A small class-conditioned image flow-matching model, trained from scratch.
Model: 5.67M parameters, width 128.
Training: normuon at rate 0.035, 24600 steps.
Data: trained on rendered made-up planets, 97500 training examples.
Rows from block 8, named by matrix and row number. Rows with one number belong to one neuron. Each number is 128 + 24 x the weight over its row's rms, rounded and kept within 0 to 255. All counts start at 0. After the name is the row's rms in percent of the matrix's.
# fc1: MLP up (model.blocks.8.mlp.fc1.weight, 768x128), inputs 64-127
# fc2: MLP down (model.blocks.8.mlp.fc2.weight, 128x768, transposed), outputs 64-127
fc1.170 113 [ 87  85  84 111 168 137 169 112 124 112 127 114 127 133 127 151 147 177 163 148 105 136 169 100 165 115 123 121 128 147 113 148 153 149 150 129 109 156 141 169 106 135  82  98 166 153 139 131 117 133 141 151 104 170 169 134 116  83 122 106 130 124 116 134]
fc2.170 119 [131 137 179 111 133 109 174 141 158 101 121 128 125 128 136  99 147  76 162 167 153 117 174  95 111 102 141 134 118 106 116 150 167 132  96 138 147 120 117 153  89 132  87 156 176 112 123 124 137 116 105 114 113 143 173 115 105 167 136 102 128 151 149 131]
fc1.171 147 [117 150 114 120 149 134 123  58  86 100 148 133 143  89 150 117  84  87 118 137 176 115 117 132  95 170  85 110 120 143 126 127 133 167 141 143 109 110 112 124 110 109 127 160 123 162 122  84 108 107 157 130 130 140 141 148 144 115 125 123 185  79 127 136]
fc2.171 093 [107 131 133 132 162 111 132  79 106 107 149 116 152 164 153 132  91 172 109 144  74 139 120 138 149 175 172 143 127 109 141 134 150 166 102 156 142 103 146 124 119 118 127  91 133  94 136  91 147 145 101 120 137 126 145 100 148 128 126 128 183 173 116 132]
fc1.172 066 [144 105 107 107 142 114 119 115 139 110 115 116 147 103 115 127 151 107 125 102 124 114 118 138 110 130 108 120 114 112 129 112 105 118 113 148  70  82 105 124 128 116 123 180 151 128 126 213 102 123 136 121 128  80 113 115 124 131 137 115  99 133 123 108]
fc2.172 077 [174 140 134 150 150 103 142  69 152 137 124  75 142 129 103 125 128 117  94 122 127 132 139 127  97 137 122 104 155 109 171 125 117 176 126  96 144 149 133 147 172 150 103 146 151 134 110  38 130 110 124 125 140 132 131 155 132 105 105 137 109 104 106 121]
fc1.173 071 [ 74 116 139 146 184 135 136 175 105 130 142 113 135 142 164 138 140 128 162 150 146 136 137 125  22 133 142 127 130 137 113 137 155 159 129 106 158  78 137 124 136 136 144 121 130 123 122  69 135 113 134 134 136 129 134 149 150 156 140 146 131 138 151 121]
fc2.173 091 [ 90  92 135 122 101 133 112 187  91 121 121 136 128 124 131 139 139 142 144 116 131 133 129 129 202 101 136 143 120 133 120 120 113  81 144 109 136 120 137 121  98 117 118 142 122 121 138 151 137 147 155 131 130 159 110 108 112 136 151 118 125 140 138 115]
fc1.174 124 [122 140 103 103 111 112  84 161 121 153 133  91 117 112 137 132 135 140 155 102 139  88 123 113 109 144 131 116  77 144  97 120  82  91 134 134  99 140 114 104 124 123 136 168  98 136 121 180 123 145 145  81 118 157 102 112 123 114 105 126 148 112 113 101]
fc2.174 112 [118 129 107 135 129 125 163 149 134  81 112 103 129 128  90 151 101 153  92 144 140 105 122 127 108 114 141 120 170 157 161 120 166 163 153 124 105 131 115 137 117 114 111 178 156 153 138 144 122 148 171  78 115 113 152 135 123 131 114 114 101 115 129 171]
fc1.175 078 [ 88 127 127  98 150 111 127 188 134 105 133 124 121 120  86 123 139 124 155 120 118 119 108 132 130 134 122 140 120 122  99 119 136 201  95 138  99  64 143 131 146 106 126 175 126 111 114 196 123 130 153 126 117 137 115 110 125 151 138 134 131 137 117 142]
fc2.175 073 [195 146 122 128 127 138 120 122 115 104 134 140 148 159 112 109 117 138 137 102 139 112 123 143 197 149 154 142 114 115 143 117 136 150 129 143 167  56 143 122 124 134 132 112 166 109 138 128 144 126 154 121 138 148 152 118 132 113 108 129 129 140 119 140]
fc1.176 087 [ 85 139  91 107 135 174 101 120 154 158 120 162 138 147  84 115 110 152 127 126 105 134  83 107  90 170 152 148 137 174 154 129 116 111 110 112 121 152  99 120 114 164  79  72 161 115 140 121  72  94 122  82 173 150 134 149 157 108 122 142 172 114 114 136]
fc2.176 054 [140 139 114 131  90 180 163 137  85  76 154 120 120 148 153 136 144 129 132 132 111 107 176 141 158  96 163 142 124 152 131 102 164 158 112 148 124 112  79 158 151 107 171 109 107 130 131 133  71  76 109  69  78 103 147 131  95 108 114 114 122 121 117 131]
fc1.177 098 [105 139 103 128 118 153 137 138 148 100 130 139 140 178 140  88 106 130 124 147 115 124 113 145 138 135 174 147 132 104 158 127 135 152 124 133 129 101 152 116 123 173  98 114 100 130 148 142 152 123 159 108 168 151 168 134 158 123  97 152 107 108  93 119]
fc2.177 105 [124 139 152 127 118  90 139 139 161  99 126 135 145  91 155 165 116 131 129 162 133 132 108 149 118 143  74 104 129 150 151 140 141 171 129 132 120 162 111 110 117 166 102 124  80 124 103 117 105 130  90 158 168 143 167 115 161 138 148 163 112 156 157 110]
fc1.178 079 [ 78 177 127 108  94 119 112 127 122 145 132 148 100 114 125 136  96 156  83 122 114 135 159 104 115 179 136 144 135 152 139  90  83 101 166  95 135 143 141  93 134 124 114  89 159 142 109 129 140 146  91  92 172 145 109 112 102 152  98 148 177 168 116 128]
fc2.178 057 [162 138 133 150 138 114 135 119  92 103 122 125 139 115 108 132 147 160 160 122 133 132  78 158 121  73 132 146  97 161 107 152 175 155 176 177 134 144 162 144 127 126 156  79 112 140 123 145 141 146  93 113  86 116 150 130 142 148  96 100  69 164 134 139]
fc1.179 117 [145 114 146 130 159 117 122 119 133 149 146 122 128 122 114 144  98 126 137 107 197 155 145  88 127 102 140 121 116  97 143 151 117 139 114 112 134 117 130 155 133 174 109 129 103 135 160 138 101 133 117 167  39 149 152 138 155 117  85 135 102 125 142 135]
fc2.179 107 [128 117 161 124  97 139 116 115 109  90 110 132 109 145 131 137 154 140 109 142 200 153  95 170 109 162 159 122 136  86 115 100 111 122 123 138 136 120 145  96 103  66 151 147 154 134 156 129 105 123 116 161 197 140 107 152 109 115 103 106 142 121 139 116]
fc1.180 092 [100  66 131 121 168 142 128 180 135 100 143 134 125 105 124 123 112 127 156 138 143 108 140 130  93 119 127 103 134 115 104 119 129 151  78 105 135 124 125 108 118 114 150 121 113 135 101 101 128 123 147 132 124 153 118 138 121  96 114 152 117 148 142 128]
fc2.180 086 [169  78 159 118 156 163 116  80 109 152 112 145 115 161 143 128 140 131 110 119 147 130 101 126 176 101 139 106 112 142 113 129 133  94 101 109 141 203 126 117 115 116 101 140 141 150 119 103 144 141 171 162 120 181 110 150 125 124 126 116 139 167 160 102]
fc1.181 105 [104  87 137 154 139 103 118 152 125 127 153 135 130  77 114 115  92  96 177 164 153 128 122  85 112 142 129 122 120 132  92 115 135 159 133 108 112 116 150 126 132 122 107 154 128 155 122 117 140 144 133 128  77 177 123 121 172 145 138 124 124 155 123 134]
fc2.181 130 [128 136 117 153 131 166 115 134 142 130 159 123 128 186 114 135  95 172 170 166  90 130 124  80 113 132 128 140 119 123  86 109 128 143 122  97 152 133  99 123 123 125 117  95 127 103 142 120 101 119 129 140  77 133 113 144 166  97 117 129 130 105 148 129]
fc1.182 079 [130 104 141 129 105 104 110 195 162 116 115 128 109 131 141 108 108 121 136 125 139 104 148 130 120 120 123 144 115  95  94 115 101 114 136 131  95  60 118 122 144  98 116 120 108 137 121 186 131 120 108 111 106 110 124 110 133 155 110 127 133 121 106 120]
fc2.182 061 [126 134  92 119 142 137 147 106  89 139 124 153 116 119 142 133 153 118 153 105 118 103 154 143  79 149 114 113 133 144 129 136 153 147 112 187 159 122 124 142 151 132 131  76 141 146 123 163 119 128 119 121 103 194 150 135 120 100 111 131 128 131 136 132]
fc1.183 073 [132 131 161 132 154 151 168 145 160 141 110 107 175 117 130 137 153 124 127  90 164 137 130 153 151 159 129 105 152 161 137 144 143 128 132 132 135 111 172 109  92 121 107 115 126 113 137 123 138  86 148 135 136 189 145 141 138 139 110 125 126 129 155 133]
fc2.183 051 [ 82 151 141 123 165 111  70 107 115 117 160 105  79 104 136 135 102 118 132 181 112 159 129  95 117  97 103 127  83 148 133 116  96 132 129 118 135 109 132 152 139 142 148 115 144 136 113 103 127 110 148 150 131 154 142 150 137 146 128 156 149 114 167 119]
fc1.184 075 [151  94 119 148 163 161 139 109 113 166 154 164 104 130 139 129 108 123 144 134 151 131 163 135 134 118 112 139 192 130 146  83 139 114 149 162 133 110 150 125 175 123 154  97 146 125 133 141 176 109 116 119 136 179 136 125  99 149 138 143 147 134 115 185]
fc2.184 048 [135 175  99 146 108 143 126 154 141 116 119 150 164 118 112 107 134 139 112 150 141 112 141 119 118  89  80 131 112  94 129 167  71 129 141 123 121  80 149 119 106 132 130  86  84 107 141 139 159 111  99 155 110 169 110 112 110 119 140  78 106  98 113 124]
fc1.185 107 [140  82 145 117 176 149 124 146 154  88 116 134 134 120 109 133 102 116 131 148 111 128 129 143 140 125 150 108 125 120  90 115 118 133  64 118 116 134 104 123 148 133 161 133 112 170 144 106 121 135 150 139 137 179 109 179 145 137 130 145 139 155 129 168]
fc2.185 079 [130  75 123 120 146 105 140 125 124  95 117 118 108 130 114 128 112 131 146 128 111 136 138 120 173 141 113 160 140 129 118 124 131 124 178 105 121 144 142 109 118 116 154 118 115 120 156 106 136 122 103 106 128 154 121  89 129 156 141 159 128  88 113 147]
fc1.186 068 [ 20  40 103 129 188 127 129 134 119 134 117  78 115 126 118 124 126 140 135 127 124 136 107 115 136  87 136 113 137 120 125 130 160 180 138 101 157  93 131 133 150 121 103 127 114  88  87 127 110 118 123 117 136 148 113 134 111 100 129 142 129 124 114 103]
fc2.186 068 [ 19  40 138 123 129 138 129 118 129 120 127 133 133 139 127 137 126 131 108 108 133 128 119 142  88 123 140 140 117 124 146 122  86 114 140 140 148 154 128 128 119 126 126 128 131 115 113 123 123 116 135 121 129 139 125 108 114 138 150 103 139 136 128 113]
fc1.187 093 [120  63 119 120 168 129  99 147  98  98 114  92  72 131 116 160 100 106 126 142 143 132 140 143 154 172  85 167 122 152 131 128 128 137 197 108 151  67 133 143 140 138 124  88  95 127 170 123 163 106 116 131 139 148 117 127 117 131 141 135 131 172 127 151]
fc2.187 119 [107 112 146 126 137 125  96 131 131 108  98 148  81 128  92  89 114 158 119 161 116 110 147 155 134 169 166  89 133 100 126 140 132 106  56 105 127 144 117 128 120 134 129 130  98 125  81 125 103 155 125 120 150 118 120 108 146 145  92 143 113  98 123 135]
fc1.188 084 [122 123  77  62 100 127 113  98 128 110 136 128 161 102  88 126 129 114 117 120 116 107 107 118  95 117 104 154 142 116 115  83  97  94  89 119 114 126  63 170 127 110 132 146 148 157 154 135 129 122 109 100  93 120  81 135  76 117 141 136  68 104 134 103]
fc2.188 077 [132 140  88 168 134 150 122 121 124 123  96 117  80 122 164 137 116 125 130 114 150 116 133 145 147 121 124 169  94 143 112 161 119  89 101 118 174 150  85  67  79 132 117 127 109 144 186 118 146 156 140 121 151 119 156 160 157 129 150 100 160 111 149 136]
fc1.189 105 [138  97 172 114 175 125 132 116 160 152 136 140 137 141 115 153  98 140 136  91 181 151 148  87 113  95 154 106 110  93 148 153 106 153 120 115 141  81 143 161 154 179  90 120 103 153 145 125  87 127 105 159  70 140 120 139 158  97 102 151 104 107 132 118]
fc2.189 168 [132 130  75 112 149 126 131 129 163 150 144 101 128 115 116  98  97 109 133  94  63 106 154  91 138 103 110 145 119 154 161 154 105 132 113 112 103 127 108 170 153 190  96 116  96 110 107 131 157 120 157  98  79 130 127 119 164 160 144 170 125 161 120 114]
fc1.190 093 [161 108 146 133 137  95 165 105 126 177 108 157 145 102 129 115 148 118 121 131 117 130 108  95 122 175 124 123 115 156 121 107 140 105 107 130 157 111  70 137 117  92 117  70 151 151 156 166 131 162 120 152 166 176 149  95 147 135 115 135 117 163 147 116]
fc2.190 066 [122 112 103 142 143 171 163 149 103 165 105 108 128 136 143 125 137 146  97 115 148 126 105  97 103 170 133 136 103  99 116  96 144  96 140 135  85  88 185 127 142 116 103 139 151 110  99 171 119  90 146  94 172  90 145 153 133 116 124 127 116  89 117 101]
fc1.191 061 [ 95 124 112 128 122 119 107 119 111 100 123 168 116 135 101 125 113 124 117 117 115 133 104 128 194 118 120 121 114 121 134 137 124 178 115 134 104 154 126 144 152 126 138 104 111 117 122 170 118 126 152 124 119  68 152 110 133 129 126 116 115 112 112 153]
fc2.191 073 [172 172 117 126 147 115 136 162 178 141 149 128 134 141 104 130 110 112 122 110  98 121 147 133 129 155 123 121 154  98 153 110 118 163 112 137 137 103 118 132 172 150 109 164 166  93 135 168 118  87 122 110 154 114 138 130 100 142 149 139 160 112 121 137]
fc1.192 088 [137 100 153 132 180 128 135 122 129 156 108 139 129 156 149  94 129 142 135 140 128 140 114 127 166 148 126 120 121 137 116 128 164 146 105 135 141  94 152 131 137 125 111 122 176 101 141  98 151 139 157 170 161 203 130 124 111 202 127 105 128 135 124 166]
fc2.192 056 [116 129 104 135 134 148 110 135 137 148  94 136 129  99 140 179 140 119 107 147 168 113  91 125 122 135 142 158 100 106 114 144 145 122 149 139 149 124 104 108 141 123  97 141 173 125 140 157 111 127  97  78 156  98 139 122 120  69 148 104 145 136 142 154]
fc1.193 066 [151 135 116 134 129 128 119  27 121 129 126 119 131 135 118 130 133 134  82 134 122 130 128 123 227 126 130 121 131 136 136 121 126 107 129 123 118 183 132 130 138 134  99 140 131 130 116 103 130 126 135 128 132 126 131 136 116 117 130 124 136 123 123  98]
fc2.193 115 [118 233 147 115 112 139 123  30 101 121 128 144 114 141 118 135 115 142 117 132 132 128 114 120 114 137 144 135 115 119 149 121 107 145 138 117 140 247 138 121 121 125 131 160 135 127 121  36 149 129 146 139 116 165 130 135 125 125 134 119 119 143 123 119]
fc1.194 120 [130  82 134 185 166 173 137 122 112 142 115 112 135 137  76 116 103 119 122 118 147 146  96 140 138 163 119 141 114 101 122 116 107 106 154 111 128 135 126  43 134 110 181 127 142  92 128 147 126 126 154 114 124 134  79 135 148 140 129 145 103 120  89  86]
fc2.194 114 [119 145 114 195 140  66 154 133 127 144 119 126 146 103  83 125 121 135 123 126 104 102 106 142 128 167 135 101 104 147 131 127 116  97  86 121 112 129 126  41 131 116 179 122 142 165 122 137 115 125  84 134 137 114  74 114 152 114 110 158 115 140 155  95]
fc1.195 076 [145  86 110 110 143 118 115  86 178 115 121 100 121 118 105 115 105 111  95 115 124 115 109 114 139 103 103 102 120 125  99  92 122 115 114 126 125  94 126 110 108 111 113  91 117 107 110  76 117 120 105 107 115 156 102 116 106 112 118 118 146 112 115 109]
fc2.195 097 [103  54 116 124 118 115 132 130 206 135 128 122 135 135 113 133 119 122 127 132 122 130 136 135 177 126 128 130 142 112 119 117 153  69 122 134 109 129 119 120  87 124 124 149 126 120 114  92 128 121 143 128 129  55 128 135 129 138 125 144 151 128 118 133]
fc1.196 074 [158 191 161 115 127 119 123 109 148 140 153  96  99 124 132 160 148 135 173 117 108 112 152 119 183 126 134 124 113  93 111 105 101 130 100 124 114 116 124  76 112 104 114 111 142 144 136 102 124 116  82 119 111 171 113 124 146 120 132 176 169 157 110 139]
fc2.196 061 [ 74 140  85 115 119 116 122 115 136 157 161 163 107 107 130  86 163 150 169 111 133 141 143 121  80 135 126 132 120 140 106  95  96 172 133 138 121  94 138  64 133 109 132 135 129 104 138 153 102 158 154 119 106 129 132 126 152 139 112 194 161 118 149 148]
fc1.197 144 [116 130  89  87 103 135 123 113 135  89 154 124 132 157 121  68  97 102 118 139 100  96 126 146 148 127 127 137 129  87 136 105 141 132 119 128 100  88 137 115 127 163  98 128 117 122 129 143 133 125 156 111 148 146 138 120 132 115  96 124  85  87  86 106]
fc2.197 134 [115 113 103 172 135 146 116 122 115 159  98 127 105 168 120  82 141 108 124  95 108 108 118 101 143 128 143 151 118  93 114 139  89  88 133 128 121 101 142 141 115  84 152 131 144 124 134 130 147 128 171 119  93 113 111 141 113 127 104 115 164  90 101 148]
fc1.198 082 [146 124  90 157 184 173 126 149 140 129 104 125 153 136 114  95 129 128 158 120 167 126  82 126 140  90 119 123 125 128 128 172 108 182 124 138  92 124  98 104 167 148 116 130 118 172 129 109 112 103 136 120 131 134 154 159 163 157 119 147 108 112 118 156]
fc2.198 042 [102 167 165 134 146  94 108 125 123 129 102 115 126 104  97 179 136 150 127 108 121 134  61  90 113  89 140 145 116 145 102 133 136 128 160 113 149 112 151 102 142 122  87 153 118 167 158 143 157 159 134 137 104 194 122 110 126 117 117 133 126 150 143 160]
fc1.199 086 [124 111 126 109 152 125 136  86 159 117 139 113 102 118 107 126 160 122 164 178 138 129 137 117 112 150 139 165 146 121 133 142 146 131 144 114 139 152 126 129 140 127  99 128 110 101 125 194 112 141 137 153  90 143 119 148 139 140  97 142 146 144 101 141]
fc2.199 060 [143 136 120 127 209 133 108  94 125 137 116 173 131 132 132 127 130 130 150 100 131 128 122 136 170 116 133 132 112 133 122 124 139 182 136 128 141 147 140 125 146 118 137 131 145 126 145 240 119 139 139 136 133 104 106 146 123 140 124 132 109 141 118 126]
fc1.200 095 [116 129 122 110  85  85 137 109 104 100 135  99 102  91  92 147 101 129 107 128 144 128 119 117 118 165  83 112 122 115 120 129 154 173 103 151 139 113 127 125 144  96 145 147 124 168 122 136 118  80 151 121 128 143 168 166 113 144  93 125 160  81 126 145]
fc2.200 068 [132 112 135 108 104 165 127 109 106  97 127 169 102 165  84 115 116 137  99 127 123 128 112 121 147 151 177 152 136 143 109 120 174 171 146 148 102  83 137 116 141  98 131 116 123 104 149 139 144 181 109 139 128 135 165  81 108 126 159 121 163 184 131 137]
fc1.201 107 [114 145 110 109 131 106 102 145 127 164 135  99 113 104 153 141 147 152 163 107 132 104 122 141 121 132 142 124  81 142 100 134  79 108 135 143  96 130 137 123 150 129 145 178 103 146 145 159 129 165 160  79 129 171 108 127 122 124  91 131 143 115 120  93]
fc2.201 110 [146 127 144 118 141 142 104  88 124 168 138 147 118 149 171 112 149 105 166 113 119 144 126 147 159 132 114 127  83 112  98 137  74 131 119 135 162  96 118 128 154 131 140  78 104 101 101  98 135  86  88 172 142 136 103 114 127 126 160 138 152 147 130  84]
fc1.202 126 [158 126  88 154 127 122 134 113  84 108 107 156 136 114  77 161 106 133  97 110 127 119 166 146 126  82 138 143 162 131 121  93  95 153 126 104 124 115 137 116 111 118 125 147  79 166 132 150 102 131 102 104  87 152 124 189 127 108 100 127 147 115 122 159]
fc2.202 125 [145 122  94  94 105 130 109 111 179 136 148 141 117 132 167 153 137 128 150 135 130 122  89 111  91 173 152 140  89 141 129 163 150 111 131 140 140  99 138 142 149 136 130 161 171 146 118 148 113 120 109 108 166 135 127 199 130 113 116 130 105 123 131  82]
fc1.203 088 [141  68 123 122 138 139 135 128  91 152 101 104 141  87 144 146 144 140 119 152  87 126 131 131 110 139 139 104 144 153  80  95 155 122 171 161 115  87 110 117 120 119 128 113 136 124 134 145 171 135 142 107 191 187 136 143 139 131 141 115 121 145 128 146]
fc2.203 065 [114 120 130 128 108 115 147 122  99 141  86 147 152 165 144 107 136 113 121 154 163 131 142 146 124 150 112 153 155 106  95 105 155 136  83 174 146 122 150 122 128 116 128 126 145 128 120 128  79 105 106 145 212  82 154 112 133 123 104 121 124  93 122 156]
fc1.204 096 [153 141 102 107 115 116 115  95 112 148 131 128 139 110 133 134 132 153  99 142 107 122 104 139 151 117  94 143  97 133 147 120 116 100 154 131 132 109 136 151  99 153  92 105 140 112 134 128 150 125 128 108 134 162 130 101 133 136 149 105 145  81 124 120]
fc2.204 096 [105 158 153 116 127 137 112 110  97 143 125 131 151 160 149 104 131  87 107 167 165 124 103 148 123 105 174 119  79 116 159 124 104 119 100 136 123 113 112 144  96 166 105 125 157 124 128 152 109 122 120 152 160 142 126 152 129 107 104  98 128 177 133 129]
fc1.205 134 [125 127 120  89  78 148 126 127  99 111 103 137 100  96 126 132 103 111  88 122 143 139 127 123 146 141 129 132  72 120 149 150 104 125 109 151 111 121  82 120 152 112 125 120  82 117  83 130  90 116 121 112 107 164 132 105 106 127 138  97 127 131 130  62]
fc2.205 149 [133 128 127 163 160 157 130 120 154 150 155 120 154  99 128 134 149 109 170 123 146 152 127 128 124 108 131 131 174 120 115  97 145 127 118  81 120 124  86 144 100 145 132 125 190 122  74 119  88 110 126 108 143 135 118 111 147 129 145 159 128 130 135 220]
fc1.206 089 [161 136  93 134 139 142 119 101 115 145 128 140 137 116 134 159 135 156 104 173 114 154  94 137 166 119 105 146  86 157 149 110 113 109 152 136 138 130 124 118  90 168 137 107 179 126 148 132 127 148 136 121 149 184 131 139 138 163 124 112 146  90 110 116]
fc2.206 112 [112 110 160 142 154 116 116 151 119 131 113 122 143 130 149  86 145 104 131 175 151  92  89 131 169  93 160 111  75 109 140 122 116 123 110 130 118 135 131 110  87 170 157 133 178 136 121 106 136 104 119 140 149 130 121 102 128  88 138 119 125 164 144 124]
fc1.207 068 [114 118 115 128 142 132 127 109 129 134 137  90 119 122 128 150 104 131 153 120 143 115 128 127 122 127 141 125 123 118 123 133 126 175 140 107 116 104 116 121 143 130 135 124 121 122 118 154 115 127 120 132 112 185 105 130 122 124 129 123 131 158 131 141]
fc2.207 087 [205 118 120 121 119 128 127 163 119 134 149 116 130 138 120 126 125 108 130 163 125 132 144 142 102 160 124  95 126 121 121 143 156 140 105 145 124 100 116 150 146 128 126 137 127 111 101 155 113 127 120 145 137 132 147 168 157 113  91 149 139 124 127 134]
fc1.208 066 [140 123 110 124  94 117 112 247 144 114 127 123 119 115 110 120 102 112 124 120 121 136 112 123  97 157 102 127  93 126 142 139  99 187  99 148  88 112 120 124 144 134 123 121 145 155 113  54 108 127 136 113 111 123 113 120 122 125 136 121 123 113 112 139]
fc2.208 071 [130 154 131 134 130 131 120  38 184 127 157 124 116 112 117 122 127 132 118 165 154 107 128 120  33 132 114 107 144 118 108 127 193 127 142 120  88 174 107 136 130 137 122 132 125 152 123 191 137 140 126 125 121 135 118 127 145 139 103 143 135 112 121 131]
fc1.209 109 [143 102  96 126 152 141  72 106 137 140 163  93 113 120 125 104  86 126 136 100  98 130 154 139 134  89 117 113 151 134 130 117 155 128  77 169 127  94 170 116 134 140 106 132 139 142  92 109 117 133 173 115 111 145 133 127 115 147 114  59  71 157  91 135]
fc2.209 178 [121 122 163 131 127 113  55 123 134 140 166 163 108 141 125 153  89 126 143 105 167 128 159 131 101  95 156 131 155 112 125 119 168  95 182 174 110 129  86 109 114 133 106 110 138 119 170 113 139 115  85 149 119 118 140 124 121 111 139  57  85  98 160 147]
fc1.210 063 [188 177 112 118 122 159 124 120 159 124 155 119 121 148 135 107 107 101 105 126 137 110 129 122 125 147 120 139 141 132 119 132 153 141 156 118 149  66 119 146 136 162 143 107 123 114 111  43 151 154 159 108 126 162 127 137 116 138 168 125 168 105 135 151]
fc2.210 061 [ 89 120 153 126 166 115 139 127 185 110 139 113 135 148 135 151 111 145 107 123 121 133 111 137 116 117 157 115 138 127 139 141 118 193 137 111 159  86 116 145 133 156 152 158 129 126 125  36 132  93  95 140 108 143 126 103 126 102  99 132 153 143 140 152]
fc1.211 164 [114 132 120 155 156 121 177 155 109 137 156 133  89  92 121 107 159  89 140 176 100 115  65  85 134 116 127 146 190 132 129 100 101 119  99 111 172 112 110 109 118 125 147  96 129 182 109 138 139 162 148 149 130 134  85 111  84 109 103 142 130 141 162  73]
fc2.211 170 [119 132 124 160 177 130 169 146 131 139 163 119  89 172 128 132 161 144 146 183 143 138  86 107 122 122 129 106 189 125 127 107 111 119 152 106  74 117 137 114 106 132 149 147 122  51 132 138 119  84 114 104 145 138  94 146  99 151 157 155 131 106  84  62]
fc1.212 060 [131 229 126 117 125 125 108 148 155 119 135 125 112 122 101 134 118 124 131 112 113 105 102 134  57 142 123 127 119 129 130 122 122 187 113 137 124  99 107 134 126 118 122 101 117 119 124 115 100 109 133 113 131 136 130 129 113 121 122 101 139 105 122 138]
fc2.212 061 [171 210 120 120 142 146 125 153  93 119 129 131 126 134 108 138 122 142 141 111 125 118 121 113 120 134 126 119 123 123 130 114 147 168 141 117 136 160 132 144 164 124 132 166 138 133 131 136 110 117 124 115 110 198 118 133 116 136 138 129 127 126 137 149]
fc1.213 110 [120  86 112  96 153 153 167 153  91 132 112 109 111 173 153 131 149 172 129  80  96 115 130 168 141 136 113 136 120 142 177 151 133 124 113 148 146 104 105 145 133 146 134  87 125 111 155 102 100 135 128 129 152 144 141 121  80 115 125 153 131 115 139 152]
fc2.213 115 [127 118 136 104 130 103 173 139  96 131 114 150 131  69 178 116 165  88 117  86 150 134 134 178 136 133 149 113 130 103 181 154 142  98 130 160  93 126 144 148 126 154 150 150 140 148  93 129 136 125 132 114 160 120 146 107  86 127 111 157 132 153 108 141]
fc1.214 060 [140  39 138 125 178 145 112  82 173 105 119 118 122 109  99 155 162 127 142 143 118 132  88 131 167 107 131 162 101 158  95 131 108 142 112 117 133 150  96 100 105 131 160  97 139 123 144  88 134 139 141 135 123 164 145 126 153 117 157 165 163 105 134 158]
fc2.214 054 [140  53 119 120 167 140 131 111 200 121 146 120  96 127 101  98 125 154 138 140 161 146 100 113 129 132 147 132 105 131 117 119  91 123 134 124 126 101 131  92 121 144 136 159 124 102 141 131 132 132 121 130 135 166 127 110 131 117 124 153 164 117 118 187]
fc1.215 163 [106 152  98  94 124 141 156 117  95 136 130 126 120 138 166 134 112 133 140 122 138 113 161 119  88 137 111 146 127 103 131 161  81 144 140 114 106 120 126  98 121 133 122  82  88 128 118 159  85 131 134 121 100 141 149 114 126 161 157  93 119 105 100 149]
fc2.215 114 [127 129 147  95 132 118 173 116 117 142 124 120 124 118 171 117 127 116 133 133 107 146 161 138 145 136 133 107 128 150 142 169  72 140 102 127 151 124 118 102 123 131 124 157  88 130 127 162 152 124 121 136 107 126 148 137 141  88 106 104 122 140 154 141]
fc1.216 132 [121 109 166 126 139 109 131 130 152 106 116 137 147 151  78 131 118 167 124  94 108 117 124 123 131 113  49 151 151 131  92 126 118 143 130 143  87 111 119 140 165 116 130  98 140 113 142 150 125 115 108 103 166 137 122 132  64 111 124 117 133  93 122  76]
fc2.216 087 [139 177  92 136 122 135 152 151 129 117 119 125 143  87  91 130 120  97 124 112 114 145 134 100 100 141 198 112 150 121 115 152 122 163 107 160 160 116 136 133 166 115 144 131 146 152 116 140 119 131 130 136 162 131 146 108  86 134 106 137 137 152 129  83]
fc1.217 106 [ 82  80 160 121 141 129 145 137 126 120 149 149 141 146 124 138 119 167 127 117 104 126 160 151 169 175 160 139 131 167 135 126 127 147 124 132 154 123 151 127 147 146 100 133 154 159 114 144 145 156 143 123 177 171 105 121 109 129 152 140 172 141 121 113]
fc2.217 130 [130 132  99 103 116 137 143 137 134 108 145 108 139 115 127 123 120  96 113 121 164 138 161 150 100 167 102 135 127  91 133 122 126 103 142 124 101 123 104 124 126 140 105 123 143 106 159 124 107 110 114 140 186 145  96 138  97 128  92 129 164 134 152  96]
fc1.218 111 [120 115 139 134 149 130 165 100 135 139  92 111 168 117 128 143 111 110 127  92  98 120 118 126  99 129 139 154 151 159 126 144 156 135 122 142 122  76  93 114 145 162 113 114 132  93 117 101 117 163  93  93 143 154 144 115 154 108 103  92 104 120 119 119]
fc2.218 167 [141 133 113 140 130 119 164 126 139 137 109 132 177 144 145  93 124 140 131  96 159 134 126 128 142 147 116  94 157  99 134 150 179 113 136 148 140 129 158 112 128 173 112 108 142 161 115 127 139  80 172 165 139 126 148 133 176 144 136 100 120 130 148 126]
fc1.219 106 [142 121 103 133 125 136  87 114 107 120  93 112 129  81  85 133 113  99 105  96 100  90 124 115 107 127 164 111 149  63 127 153 101 155 136 119 154  77  87 119 137 162 142  99 147 117 127 101 106 130 134 117 148 153 174 136  83 141  83  81 139  77 169 110]
fc2.219 189 [117 127 156 142 112 130  88 115  90 117 107 148 131 177  85 109 111 160 109  92 162 161 130 123 121 131  92 153 152 201 128 163 114 153 126 117  92 119 161 118 137 171 137 132 163 125 113 124 151 131 122 136 141 118 182 102  81 101 166  94 146 182  84 106]
fc1.220 187 [112 128 151 125 138 126 119 138 115 187 186  67 110 144  93 167  78  96 121 131  93 134 116 135 127 111  93 122 121 149 108 119 130  84 141 187  78 119 180 130 161 145 113 126 187 118  71 114  89  99 146 141 139 134 122 122 112 128 116  57 132 122 129 130]
fc2.220 143 [126 131 113 116 134 133 123 125 136 181 193 182 125 103  95  88  77 138 127 118 145 120 119 131 128 128 164 135 137 109 131 111 126  92 107 167 182 107  65 134 162 153 115 137 191 115 161 120 167 138 116 106 140 121 130 128 104 136 154  72 129 128 123 118]
fc1.221 066 [141 101 138 104 148 107 115  87  91 126 157 130 141  87 113 159 132 119 129 140 104 138 147  91 166  98 153 171  99 110 162 137 147 115 174 127 140 108 160 138  94 163 101 109 105  96 115 116 112 127 113 125 108 193 148 131  91 137 116  75 146 131 113 152]
fc2.221 051 [135 166 179 109  95 156  74 130  97 115 131 157 127 142  99 116 134 156 117 128 106 119 161 122 121  95 176 133 130 145 120 118 121  99 149 162 134 123 157  93 136 147 130 115 161 139 149 131 110 133  94 128  99 195 133 133 136 176 138 151 104 128 114 129]